From a checkpoint of a small multi-label image tagger.
Training: adamw at rate 0.00084, 29000 steps.
Rows from block 8 of a small multi-label image tagger, named by matrix and row number. Rows with one number belong to one neuron. Each number is 128 + 32 x the weight over its row's rms, rounded and kept within 0 to 255. All counts start at 0. After the name is the row's rms in percent of the matrix's.
After each neuron's rows are labels from the 100 images, of 14848, where the neuron reaches its highest value: "responds to" is what is common among them. Only what is clearly more common there than usual is listed. The data: reaction-diffusion patterns (Gray-Scott).
# fc1: MLP up (model.blocks.8.mlp.fc1.weight, 512x128), inputs 0-63
# fc2: MLP down (model.blocks.8.mlp.fc2.weight, 128x512, transposed), outputs 0-63

fc1.463 100 [ 95 117 135 111 113 191 154 112 149  55  85  80 118 137 105 150  90 133 172 164  95 125 188 143 126 143 100 189 101 119 170 143  95  59 135  90  84 106 100 169 106 139 162 119 165  93 197 169 108 103 157 100 130  81 118  87 109 116 117 127  78 136 143  96]
fc2.463 093 [161 122 150 134 124 113  92 162 175 125 158  72 130 121 102 165 122 119 131 108  71 200 151  39  85 136 111 133  74  99 164 138 108 120  94 110 180 132 128 128 151 129 120  90 137 126 200 158 109  99 118 145 115 106 186 110 138 102 150 146 160  65 130 139]
responds to: stretched; embossed; pastel; feed 0.062 kill 0.061

fc1.3 099 [ 66 172  90 123  96 121 123 183 128  89 120 196 105  70  98 161 114 141  67 124 129 109 170 172 107 108 194 148 105 124 133 180 110 157 147 128  94 135 136 131 172 153  97 126 127  85 166 113 173 168 125  81 202 198 130 107  99 100 104  99 102 126 121 132]
fc2.3 085 [179 113 138 122 205  89 150 141 127 148 162  90  96  97 167 141  84 131  62 143 126 136 148 154 156  86 117  68  87  91 161 138 136  90 168 152 121 147 186  93 187  84 179  88 140  87 142 137 139 121  74 155 146 112 136 152  85  73  86 131 148 110 189 132]
responds to: feed 0.022 kill 0.051

fc1.208 095 [140 120  87 128  94 106  73  75 167 178 125 150 169 114 133 112 176 130 123 133 140  98 100 169 145 144  53 106  81 153 123 204 112 141 123 156 119 128 123 141 122 146 110 128 157 150 165 196 140 164  87 108 128 106 145  83 126 124  76 135 147 182 159 132]
fc2.208 108 [159  83 143 109 147 106 132 123 140  98 154  60 158 163 131  88 103 121 164 150 100 185 164  92 113 146 153 117 105 133  86 119 140 112 184 103 131 122 143 116 152 138 146 137 155 115 102 161 146 165 137 106  78 142  93 126 123 126  97  41 118 169 131 116]
responds to: grey

fc1.216 104 [146 103 106 153 141 139 138 135  44 106  98 114 149  92  90  89  92 133 135 135 126 173 108 136 163 122 136 128 114 189  93 188 101 145 145 109 114 156 148  60 143 153 131 196 129 127 130 103 161 127 114  97 152 158 148 131 107 101  29 138  63 139 148  87]
fc2.216 112 [ 78 143  72 121  67  75  89 205 112 136 113 129 140  60 118 175 162 161 176  74 134 108 106 112 123 142  96 111 137 128 114  90  58 154  32 135 128  89  84 127 108 174  65 169 154 139 151 138 161 134 175 159  96 121 124 110 166  71 120 136 183  89 120 195]
responds to: vivid; feed 0.018 kill 0.051

fc1.507 099 [148 133 123  84 116 170 139 141 112 116 107  87  90  65 118  97 134 144  99 137 129 149 143 124  74 168 127 137 119 142 172  89 145 102 156 101  63 122 167  40 144 135 152 159  30 146 130 142 142 159 123 113  49  97 112 120 100 116 114 109 112 122 181 148]
fc2.507 098 [125 127 137 129  81 123 163 137 107 104 110  61 144 126 101 130 124 112  94 129  76 132  97 132 132 148 184 116 158 125 131 175 144 134 192 153 158  87 161  99  97 124 149 146 119 168 186  70 139 156 116 180 130  99 112 133 112  94  90 228 129 106 129 158]
responds to: pastel; grey

fc1.292 104 [104 106  68 146 110 166 173 100 122 131 163 103 132 115  82 125 101 162  94 128 122 123 150 128 134  76 124 226  54 146 129 162 148 143 129 126 158 161 111  99 164 130 157 137 121 154 129 146 184 125  89 113  79 111 116 101 124 126  83 123 154 147 172 152]
fc2.292 103 [125 118 102 145 138  63 110 187 114 139 130 177 124 140 152 150 153 121 111  98  96 169  45  84 126 146 120 190  71 131 124 150  48 151 103 100 144 142  93 161 113 173 124 127 130 209 101 135 178 113 180 116  99 109 130  91 121  81 123 121 169 164 135 151]
responds to: feed 0.078 kill 0.061; feed 0.058 kill 0.065

fc1.70 111 [147 136  82 108 163 184 102  59 157 120 171 132 151 179  79 121  93 106 164 150 195 144 162 122 146 130 121 116  48  98 149 172  47 113 114 157 111  94 139 114  94 188 146 138  74 128 177 185 154 109  69 116 103 107 125 147 114  93 153 144 168 154 101  88]
fc2.70 136 [168 178 142 123 136 104 157  99  79  85 104 103 147 117  97 108 149 131 173 113  83 111 185 130 183 156 183 148 169 122 103 114 106  94 161 132 155 102 120 113  89 134 127 168 206 138  90 130 144 162 113 123 103 162  84  62 121 142  83 115 134 127 111 137]
responds to: feed 0.018 kill 0.051; pastel; feed 0.022 kill 0.051

fc1.77 101 [141  57 121 123 161 122 161  52 156  90 105 198 179  70  99  94 151 133 117 162 123 142 135 120 125 199 152 232 136 117 139  84 150  93 112 149  84 114 113 120  95 142 172 127 184 122 121 171 128 107 197 110 190 124  85 156 125  94 130 136  77 165 157 136]
fc2.77 102 [ 91 120 167 102  71 155 110 163 160 101 110 129 134 135 111 138 136 142 128 123 129  92  96 179 128 104 153 120 119 130 161  91  75 173  90 134 151 108 109 158  87 186 179 130 130 107 150 105 124  99 135 183 157  91 152 144 125 136 153 190  94  65 165 196]
responds to: embossed

fc1.466 107 [124 143 102 127  93 136 163 128 128 107 110  85 125 172 111 151 123 156 118 121 148 175 167 149  78 128 152 159 117 153 159 123  69 188  84 170  76 151 135  91 119 159 135 142 107 156 115 165 157  62  96 125 196 137 143 158  94 109  99 141 127 149 139 126]
fc2.466 107 [132 165 149 142 180  68 123 138 107 124  78 210  99 105  83 153 117 136  96  87 114 109 123 147 168 122 129 147 106 104 112  89 140 106 169 173 135 116 183 174 173  95 178 125 121 109  72 118  86 110 152 111 165 159 152 140 102  97  95  58 180  76 104  79]
responds to: feed 0.078 kill 0.061; feed 0.018 kill 0.051

fc1.416 103 [ 90 117 116 156 169 119 182 137  98 105 109 117 128 115  90 107 159  85 125 158 124  81 119 117 137  77  99 117 124 150  87 106 155 148 124 180  81 161 152  39 168 130 121 145 122 138 194 118 143  98  60  82 147 133 111 105  45  58 147 115  92 114 127 144]
fc2.416 116 [122 116 114  91 126 120  93 128 111 130 115 132 177 108 214 121  92  43  61 149  95 132 110 133 121  80 131 114 128 138 170 144 149 109 137 112 136 134 121 111 164 103 129  92  91 104 124 120 199 152  97 109 181 109 101 141 143 131 152 155 135 134 163  98]
responds to: vivid

fc1.155 095 [151  96 150  95 127 131 138 138 130 143 104 169 173 114 128 164 110 188 127 122  88 125 111  95 130 123 150 120 125  93 126  91  60 135 114 159 130 180 113 135  95 157 183 105 111  92 142 150 102 143 134  99 187 127 155 150 255 141 153  85  89 140  80  86]
fc2.155 087 [137 102 115 150 126 108 127 104  60 114 119 114  83 103 106 123 191 195  69 141 141  86 105 135 110 125  70 172 101 181 143 154 159 130 120 173 143 205  82 112 128 103 156 124  76 156  76 142  96  88 142 138 146 139 134 151 132  92 122  75 169  81 143 114]
responds to: pastel

fc1.23 102 [ 97 116  80 195 152  92  99 113  76 130  96  98 165 141  96  70 149 114 145 189 142 104 104 126 118 155 148 152 126 153  79  94 124 129 153 191 106 102 165 140 156 118 154 134 128 105  69 140 152 120  83 182 184  66 180 157 132 134 168  94  95 159 192 113]
fc2.23 097 [154 129 150  65 132 116 121 111 193  93 168  79 161  98 144 145  87 121  40 146 126 201 156 104 134 106 186  96 122 134 185 163 104  84 199 130 121 162 108  99 177 134 192  89 125 129 158 129 138 113 114 141 126 106 180 120 127 109 109 140 120 104 175 180]
responds to: cool

fc1.65 097 [142 119 101  96 124 155  93 103 134  92 121 127 167 166 117  76 147 197 143 108 125 128 171 114 116 122 117 108 101 127 148 190  71 139 102 154 114 128 122 176 127 148 141 119  62 156  99 140 127  84  95 192 166 101 101 164 110 168 165  80  87 169 107 152]
fc2.65 098 [129 130 120 162 130 140 112 143  99 141 128 132 120 245 195 134 104 109  82 146 144 115 109 133  55 152 165 148 119 187 110 143 144 139 107 113 180 176 134 152 120 122  83 150  76 103 183 140 105 141 117 110 184 130 101 120 122 109 134  87 117 174  92 112]
responds to: grey

fc1.442 089 [121  87 109  78 119 117 137  95 106 116 166  91 179 129 135 115 157 150 124 143 152 134 135  97 108 153  93 107 127 141  95 109  82 140 115 139 122 118 158 170 121 144 121 131 149 137 183 126 177 118  75 120 105 135 129 157  19 117 130 139 120 116 115 116]
fc2.442 102 [119 108 188 159 110 106 148 113 118 164 148 152   9 151  84 176 149 109 124 140 123 119 154 131 115 146 119 184  92 180 111 143 176 122  73 132 142 151 132 108 131 106 143 111  66  77 177 126  59  88 135 127 154  90 165 137  98 119 128 139 125 134  91 115]
responds to: vivid; pastel

fc1.351 097 [130 141  85 155 125 126  99 121  93  85  82 131 168  81 165 109 180 134 200 112 168 101 178  69 109  79 169 161 100 146 154 109 122 138 126 114 106 172 158 149  78 126 135 135 150 151 152 151  95 154 200  71 136  48 152 126 254 111 113 117 120 168 142 113]
fc2.351 090 [ 82  93 133  99  79 186 114 150 171 177 155 183  99 108  80 144 187 118 148  81 126 138 168 103  98 144  98 143 152 172  96 158 183 142 121 167 172 133 100 135 146 136  84 108  97 149 126 154 116 116 167 157  72 152 153 134 186 175 175  84 111 116 115 112]
responds to: feed 0.026 kill 0.055

fc1.280 098 [141 121 166 185 188 156 113 115  90 142  97 121  80 124 114 111 103 141 162 139 142 137  84 122  73 109 118 142  87 119 119  66  52 125 135 136 145 141 132 102 109 200 118 168 143 112 160 100 131 132 127  85  83 119  95 136 123  82  57 141  98 118 157 157]
fc2.280 108 [ 86  75 132 103 124  85 115 131  89 110 111 144 167  95 129 110 131 139 176  88 152  78 116 107 170 146  97 109 149 128 122  71  73 161 106 140 118  97  86 117 100 200  94 184 140 135 104 119 173 124 140 174 139 113  59 103 108  88  88 128 154  91 167 188]
responds to: embossed; dark; feed 0.03 kill 0.062

fc1.388 102 [148 107 139 171 153 101 164  67 136 154 112  93  50 133  84 112 114 130 156 120 185 114 129 166 166 134 130 106 120 133 120 155  93 162 113 106 123 131 170 137  85 175  57 183 131 115 153 143  92  98  98  83 117  84 125 197 101  88  87  99 133 206 118  90]
fc2.388 100 [ 96 214 180 133 106 140 141  92 157 162 109 122 109  96  96 159 116 106 138  96  81 121 122 186 140 164 170  75 182 144 147 118 100 158 188 174  98  99 166 180 121 129 130 160 151  97 120  49 102 161 136 160 154 113 142 140 127 132 132 117 107 149 116 110]
responds to: feed 0.018 kill 0.051

fc1.506 094 [108 114 158  91 130 128 180  88  66 111 105 150 165 157 136 118 110 142 148  94 118 152  61  99 149  68  98 142 114 174 153  73 120  82 186 154 107 141 139 111 144 140 144 123 137 111 168 108 136 175 120 162  61 154 159 127 129 108 149  91  97 152 166 139]
fc2.506 097 [163  57  80 130 147 171  67 127 135  96 134  83 136 116 150 131 111 198 104 159 171 137 174 157  93  77  82 129 112 129 195 133 168 110  83 107 143 148  91  94 162 104 178 107  91  69 122 126 133 105 104 118 195 108 114 183 124 113 162 188 114 105 170 165]
responds to: earthy

fc1.236 098 [109 136 109 139  80 116 108 177 118 124 135 158 131 118  94 109 246 162 116 117 140 157  96 148 148  92 195 190  91 131  64 121 107 116  90 141 123 115 147 133  95 126 122 113  90 153 101 149 133 162  73 106 154 108 133 182 199 133 114 134  77 155 118 153]
fc2.236 104 [169 147 134 139 181 127 169 143 124  99 118 112 148  81 135 134 167 205 123 109  82 144 163 158 164 168 133 125 133 156 130 141 132 154  97 136 135  91  93 137 112 133 132 116 116 152  95 192 129 147  88 125 109 134 137 111 239 145 115 206 112 123 131 132]
responds to: cool

fc1.225 101 [125 114 117  14 105 133 110 106 168  57 114 109 226 164 111 129 180 175 111 146 118 129 140 106 108 153 111 143 138  96 128 125  98 109  91 136 142 115 149 179 172 166 168  87  98 107 144 110 117 109  89 141 144 127 115 112 103 154 159 104 153 149 102 106]
fc2.225 102 [150 166 138 181 171 160 131 132 111 162 140 112 108 204 159 132 112 134  59 115 160 113 138 102 138 162 145 170  90 173  89 170 145 141 130 113 156 142 129 150 171 109  65 140  88 124 146 131  66 162 130 161 158 161  92 148 106 112 142 128 132 151  70  70]
responds to: grey

fc1.230 094 [ 89 129 121 180 119 135 110 129 109 154 139 195  79 167  69  62 125 133 198 143 185 172  78  92 115 110 131 143 133 134  80  78 115 127 133 172 106 142 132 131 122 159 108 139 133  88 122 108  76 112 137  88 191 142 116 122 164 147 171 113  90 169 115 131]
fc2.230 088 [157 139 141 102 181 138 111  95 128 108  98 108 151 116 148 108 131 165  92 122 108 125 170 212 127 159 133 101 136 142 120 120 170  96 124 139  82 106 172 131 152 125 147 123 143  95  51 153 148 145 141 119 144 136  78 139  93 154 110 168 108 113 130 118]
responds to: feed 0.022 kill 0.051

fc1.285 101 [129 106 140 143 117 204 121  84 147 164 140 176 117  59 106 114 181 115 112 207 160  76  95 121 142 123 132 165 135 161 131 136 129 141  88 125 134 212 125 139 154 148 109 143 127  97 134  88 146  58 132  97 130  98 105 122 115 105  98  69 137 113 138  69]
fc2.285 101 [115 120 145 151 106 156 133  89  82 121  77 115 124 135 133  79  67  50 153 182 139  97 100 149 118  94 202 154 152 193 123 116 161 131 124 142 161 146 141  74  89 148 161 135  85 123 185 133 111 125 129  94 193 131  81 166 130 140 129 191  70 152 108 142]
responds to: cool

fc1.493 094 [141 142  74  83 136 120 150  85 117 113 115 120 180 166 131 130 148 129 119  91 148 120 134 142 131 151 157 113 129 160 130 154 126 126 113  88 104 116 133  94  67  95  82  78 135 100 155 135 105 148 103 120 149 109 141 164  60 121 139 119 134 148 107 194]
fc2.493 092 [109  94  94 123 105 125 153  98 109  93 155 138  54 154  93 113 174 100 171  85 150 123 166  92 137 114 131 141 127 118 121 150 148  77 112 133 149 108  99  62 177  96 128 143 118 185 184  70  83 144 137 167  87 149 133 161  83 126 114 135 149 110 115 141]
responds to: vivid

fc1.373 090 [ 51 134 114 166 228  95 154 135 147  99 102 117 146 140 160 100 128  92 146 105 108 162 115  99 122 127 127 119 149 140 141 139  91 104  46 128 118 135 109 132 145 170 143  94 151 147 134 131  99  73 192  69 129 158 144  93 142  94 130 116 119 127 141 129]
fc2.373 101 [151 116 131 114 167 145 136 141 146  76 147 180 105 137 108 165  73 177 167 121  76 132 201 140 136 149 121 120 131  90 172  96 158 123 101 135 101 112 102 107 104 136 149 114 118 114 113 129  73  76  77 201 111 102 161 184 148 124 131 112 136  96 145 128]
responds to: vivid

fc1.2 105 [143 159 127 105 112  88 108 142 131 109  97  99  95 193  90  97 132 148 127 116 186 141 131 150 159 142 184 137 107 151 111 167  99 111 101 166  85 112 154 120 135 149 135 155  44 136 191  92 122  93  67 100 153 114 141 148  97 103 151  93 179 200 169 139]
fc2.2 103 [117 115 191  68  90 108 146  82  91  86  60 111 146  97  97  95 121 123 126 142 103  99 130 161  92 122 186  95 199 176 148  97 120 113 187 193 139 147 198 115 103 150 136 167 120  98 158  85 147 166  77 137 177 132  94 113 136 116  82 139 117 129 163 165]
responds to: feed 0.078 kill 0.061

fc1.44 100 [137 132 147 138 140 137  98 148  44 118  59 146 174 129 138  78 143 132  91 150 133 163  95 163 122 121 184 158 150 118  82 136 121 127  94  76 103  83 146  95  96 109 137 163  62 167 100 132  85 113  95 113 134 136 225  92 100  85 148 137 175 134 191 120]
fc2.44 091 [145  98 110 122 158  94 139 198 141 121 128 196 158 110 132 153 140 141  86 121  89 151 130 106 123 142 112 152  67  92 116 149 109 135 142  78 135 177 100 156 138 143 133 123 105 174 130 144 159 119 148 135 125 131 152 102 115  95  96 168 154 124 150 170]
responds to: cool; feed 0.058 kill 0.065

fc1.303 099 [ 64 164  96 130 118 123 123 125 113 129 115 119 147 153 112  98 211 157 167  69 135 142 100 132 160 138 104 160  70 183 114  87 144 106 170 160 104 151 147 126 134 124 107 196  71 142 128 135  88  97 120 162 102 102 129 144 169  98 139 132  90 148 143 172]
fc2.303 096 [153 189 156 124 101  94 167 148 119 101  80  62 138  52 128 119 121 139  89 136 107 131 156 155 115 188 171 121 113 184 120 103 152 120  99 148 211 134 105 128 112 132 140 146  94 130 164 135 129 130 102 137 150 130 137 111 222  73  86 194 162 148 135 129]
responds to: cool

fc1.439 091 [125 107 117  86 140 134  86 130 160 100 151 101 119 111 107 100 247  76 125 142 110 122 109 128  86 131 148 154 102 119 123 118 122 133 132 151 133 139 173 117  91 159 119 136 126 105 151 125 120 103  92 139 121  96 174 152 147 105 126 183 135 109 120 131]
fc2.439 089 [138 152 196 168 143  98 211 135  69 151  96 166  73 171 106 158 170  96 126 130 139 134 125 148 117 154 146 170 124 159 104 148 175 127 107 167 159 119 161 121 104 114 128 135  87 122 133 157 115 119 101 105 142 123 141  98 162 122 101 111 127 134  85  98]
responds to: dark

fc1.184 101 [ 99 139 133 182 149 209 144  84 135 161 118 153  94 123 116 120 117 110 134 149 129 128 160 142 102 132 141 139 105 127 123 187  22 145 181  94 124 127 115 137 103 212 154 128  94 166 200 108 114 110 195 111 148 133 100 128 124  12 111  84 124 126  75  82]
fc2.184 090 [138 155 174 130 134  83 167 120 122 123 100 102 169 120 122 107 176 106 153  92 120 142 124 126 160 189 169 141 141 137  71 140  78 156 137 118 142 113 142 144  73 167 104 200 154 160 179  89 172 166 110 161  80 149  75  95 122 128  79 171 121 121 122 154]
responds to: embossed; feed 0.03 kill 0.062; warm; palette: vivid

fc1.271 093 [136  97 142  96 151 117 129 154 131 131 108 152 217 136 124 154 154 167 129 134 125 137 115  74 154 144 127 149 158 135 110 115 118 122 118 121 126 152 106 159 116 139 117 120 142 108 149 134 107 163 142 150 129 106 112 160 255 124 142 100 133 151  96 147]
fc2.271 086 [144  95 166 167 141 107 203 124  88 122 118 121  26 150  88 149 225 174 124 120 123 106  95 164 129 154 119 153 140 144 145 125 160 128  66 175 159 111 131 109 119 122 154 135 121 132 172 116 103 118  90 151 144 139 153 155 149 101 103 105 131 104 111 134]
responds to: vivid

fc1.157 108 [119 150 118 181 115  99 173 131  99 130 109 113 126 142 115 167 136 127  99 126 116 111 145 140 158 152 110 149 122 155 151  83 122 108 153 200 117 175 187  87 167 160 154 134 158  32 169 105  85 131 160 102 182 151 128 111 166 125 140 116 135 133 163 180]
fc2.157 096 [129 139  87 155 132 182 118 146 160 120 135 167  93  98 108  79 127 133 183 139 221 132 141 120  71  96  79 166 117  83 128 128 197 137 108 120 104 131  69 143 129 122 101 113  88 112 137 176 130 124 189  88  98 123 132 115 113 205 190 156 119 142  81  67]
responds to: feed 0.026 kill 0.055

fc1.478 101 [157 120 122 115 108 138 109  90 108 116 116  83 101 160  66 140 182 133 153 172 114 133 119 121 183 171 164 129 129 135  56  99 121  93 151 124 148  96 160 112 135 127 131 201  77  90 156 119 125 155 103 127 165  95 101 147  99 141 126 145  72 199 151 204]
fc2.478 105 [ 94 190 179 113  83 166 174  79 123 146 119 143 148  73 104 103 149  42 192 120  92  72 139 148 124 173 158  96 189 173 127  88 142 135 127 157 118  91 145 128 107 145 103 151 168  82 151  95 114 146 118 137 135 136 139  81 111 175 138 130  86 124 143 142]
responds to: embossed; feed 0.03 kill 0.057

fc1.177 098 [160 125 104 123 164 151 120 155  90 102 107 141 136  85 126 123 201  92 160  70 125 128 121 148 146 166 178 117 121 188 129 153 120 173 121  76 151 101 160 107  53 144 148 169 112 152  96 159 122  97 111 110 142  62 100 178 143 118 123 110  89 162 146 125]
fc2.177 093 [128 112 196 140 124 140 144 100 113 182  73  66 102 172 132 127 127 104 118 157 156  78 116 140 104 151 168 185 152 112 150 124 169 152 128 150 156 158 137 124 111 145 149 132 101 130 129 177 157  67 104 102 191  90 145  93 108 128 109 207 104 125 103 128]
responds to: cool

fc1.277 099 [ 59 122 143 148 119 150 114 132 106 107 145  75 131 134  59 133 140 150 194  52 155 110 138  75 166 169 113 100 144 135 124 158  95  44 130 153 112  54 143 124  73 127  80 165  96 125 159 193 147 151 157  97 133 124 105  82 141 121 145  90 102 157 151 101]
fc2.277 102 [134 171 159 126  87 107 159 137 105 141  88 116 121 116  95 128  80 112 136 132 121  93 144 169 144 156 220 100 105 222  88 147 145 146 162 129 176 152 156 121  87 125 146 150 133 174 169 104 128 177  86 152 114  90 114 103 153  94 100 143 131 145  77 117]
responds to: feed 0.062 kill 0.061; feed 0.022 kill 0.051

fc1.511 102 [123  99 175 118 169  96 115 156 136 139 141 122  97 132 135 155 175 140 123 149 154 130 180 133  91 163 115 125  47 150 143  81 114  87 124 125 147 198  94  98 124 154 117 116  97 140 129 137 117 145 208 116 110 144 137 121 131  32  53 108 146  85 153 163]
fc2.511 098 [ 74 101  90 115 137 124  84 120  68 129  70 170 152 157 112  82 128 128 215 166 145  81  96  97 132 102 132 174 149 120 152  78 131 116 102 111 147 142  56 120 104 169  99 137 131 108  84 151 131  71 128 115 176 160  89 107 142 146 144 120 121 174 127 120]
responds to: embossed; dark

fc1.42 108 [105  92 110 118 103 147 146 130 155 138 136 100  98 142  91 132 178 127 134 148  97 123 196 105 121 215 154 193 101 136  82 175 141 137 158 128 131 157 142 129 112 129 120 129 164 137 142  99 119 179 143 180 121  81 212 123  93 117 101 115 117 179 147 169]
fc2.42 123 [ 95 100 143  94 111 126 106 206 176 129 144 123 144 132  94 188 120 162 101 101  67 183  70 147  82 161 116 120  82 121 156 124 103 153  98  94 102 128 112 156 125 173 119 106 129 187  85 143 129  97 163 152  98 106 147 133 175  86 128 118 176 125 151 144]
responds to: feed 0.062 kill 0.061

fc1.165 105 [187  72 142 139 150 136 157 150  71 129 206 165  81  70 173 162 178 137 125 138 100 123 179 123 133 105  90 131 147 165 130 131 111 122 200 124 123 136 129 133 110 143 167 116 134 125 113 141 116 105 179 146 120  31 142 165 146  98 110 160 182 144 121 143]
fc2.165 100 [120 140 142 109 123 176 115  89 133 135 176 103 130 152 113 106 121 173 159 150 118 135 145  70 105  72 133 104 136 137 140 143 170  77 175 170 150 140 126  83 200 120 115 116  70 102 201  86  85 113  83 141 119 133 156 142 164 131 145 109  78 134 116 156]
responds to: dark; feed 0.022 kill 0.051

fc1.5 106 [ 92 134 133 177 122 126 112 139 113  31  43 136 193 147 117 132 168 113 100 159  12  70 124 118 179 143 153 199 164 141  95 126 130  69  89 155 103 122 164 114 123 145 181  67 165 135 101 131 146 108 122 163 129 134 156 143 133 134 113 146 111 142 164 122]
fc2.5 113 [149 121 140  91 163 126 158 132 157  91 167  93 131 145 178 139 134 175  48  89  81 155  99 120 164 170 126  55 142  77 156 190 104 137 178 136  63 122 129 132 101 113 121 139 162 135 142  66 187 156 134 173  89 130 124 166 125 124 109 147 123  82 165 119]
responds to: cool

fc1.364 099 [128  65 131 161 175 159 134 147  97  78 138 177 129  82 116 179 179 162  84 158 114 144 151  81 193 105 111 140 143 123 108 126 102 136 126 130 121 137 107 138  84 114 150 128 126 122 104 203 140 100 145 150 128 170 194 197 105  74 151  77 160 162 141 122]
fc2.364 096 [ 79 169 175 125  85 151 144 129  94 152 112 145 107 177 113 121 165 110 199 115 109  76  76 109 129 143 174 113 159 171 120 102 102 146  93 169 123 130 155 129  86 169  92 157 133 164 156  85 149 151 111 119 122  94 122  70 162 148 147 133  70 130  85 145]
responds to: feed 0.022 kill 0.051

fc1.483 093 [120  99  74  61 108 151 138 136 176  93 165 122 131 142 162 134 176  98 135 122 168 153 136 140 153 158 109 134 105 132  97 106 140 127 160 151 142 112 171  97 112 155 122 159 103 125 152 100 127 116  74 139 155  96 120 162 108 140 144 164 162 131 120 117]
fc2.483 090 [121 120 143 194 123 115 193 122  90 143  89 127  70 156 141 152 217  79 155 115 109 129 140 121 139 123 104 152 130 136 136 105 155 121  76 143 166 107 131 149 156 124 135 126  86  95 179 134 149 123 107  77 130 159 169 121 147 148 133  82 117 129 100 145]
responds to: vivid

fc1.415 095 [145 112 130 111 153 168 134 113  82 134 122 159 151 106 128 104 127 169 164  92 109 108 138 122 125  90  95 179 132  80  53 107 124 151 110 120  92 178 162 131  92 106 109 146 110 102 171 112 164 103 130 164 183 124 110 246 156  42 105  90 111 101 101 154]
fc2.415 088 [ 55 115 129 162  93 154 102 143 155 118  80 165  98 132 125 143 124  79 161  75  76 102  86  56 123 126 167 163 169 176 161 139 117 169 104 146 135  98  92 158 117 175 100 155 130 166  98  87 105 117 150 140 108 152 132 103 138 133 164  87 152 139 100 117]
responds to: stretched; dark

fc1.4 104 [178 129 157 135 129  97 144  22 140 121 136 124 162  85 116 127  68 105 183 156 178 131  88 141 107  82 103 155 111 104 121 176 108 114 102  91 111 128 139 160 125 190 137 150 103 100 134 150 161 146 150  62  77 128 160  96  83 139  66 137  77 149 160 201]
fc2.4 101 [110 107 129  95 117 137 105 128 146  77 145  62  87 148 102 141 156 137 115 123 104 112 142 129 164 100  94  61 180 103 157 102  83 132 138 129  56  96 126 121  89 161 127 165 156 109 160  73 144 130  94 175 125 101 129 128 159 110 120 157 128 118 160 184]
responds to: feed 0.018 kill 0.051; feed 0.022 kill 0.051

fc1.125 101 [132  73 152  38 142 128 103  77 143 103 192 120 139 115 104 113 110 110 151 143 107 121 135 113 111 173 100 141 128 128 129 129 105 109 157 177 150 110 124  79 182 161 159 113 141  98 106 141 166 153 133 136 150 123 116 127  85 134 150  32 146 151 120  88]
fc2.125 106 [156  96 192 174 118 126 148 124  85 110 120 180  86 148  79 176  95 136 119 112  84 135 104 194 164 161 170 157  87 179  92 141 159 131 121 157 135 116 125 104  88  88 141 157 140 106  98 141  86 113 143 143 110 124 111 148  88 125 107  79 153 101  97 105]
responds to: earthy

fc1.123 106 [146  83  91 114 155 182 141 122  63 116  79 168 152 178 123 107 136 140 105 112  90 135 110 158 178  94 108 155 125 148 132 115 114 130 128 140  72 188  91 104  62 175 198  89 165 118 109 155 133 151 150 144 160 142  87 169 180 122  76 152 130 158 166 157]
fc2.123 101 [110 148 136 146  97  61 138 138 105 102  79 196  78 102 129 124 161 121 128  75 157 102  49 149 144 134 125 116 120 143 103 130  67 145  74 185 160 152 148 146 111 120 127 106 120 180 142 105 164 151 137 123 151 104 123 118  97  64 131 189 151 187 122 146]
responds to: embossed; feed 0.078 kill 0.061

fc1.495 098 [111 135 145 110 145 166  99 146 134  79 113 113 172  59 130 126 166 137  85 182  94  83 160 137  89  97  84 158 102 159  56 172  97 125 177 139 131 120 145  79 119 106 234 142 111 162 157 158 163 150 150  76 138 123 197 122 156  65  84 132 104 107 132 152]
fc2.495 104 [104 156 148  99 110 124  75 172 173 125 169 168 139 135  95 153  98 132  55  84  20 151 133  94 128 156 158 107 123 113 110 179 126 136 149 114 112 138 124 164 133 121 114 111 162 148  87  73 114 128 177 186  98  90 156 145 135 101 161 121 174  86 139  64]
responds to: feed 0.018 kill 0.051; feed 0.078 kill 0.061

fc1.301 105 [162 159 125 168 141 161 149 120 130 161 150 129 138 185 122  87  99 153 159 143 105 103 135  57 130 156  94  82 132 118 152 136  97 158 162 152 153 125 146 136 179 119  87  70  50 146 114 129  92 132 108 172 117 157 139 155 120 145 137 122  82 165 163 161]
fc2.301 104 [105  56  92 101 102 169  98 117 159 123 204  79 148 117 123 134  91 179  93 125 112 166 161  88  92 110  92 105 135 123 152 161 102 148 146 105  99 124 125 107 154 155 127 138 103 138 182 147 160 140 126 193  95  76 128 148 106 137 140 145 119 111 163 196]
responds to: embossed; earthy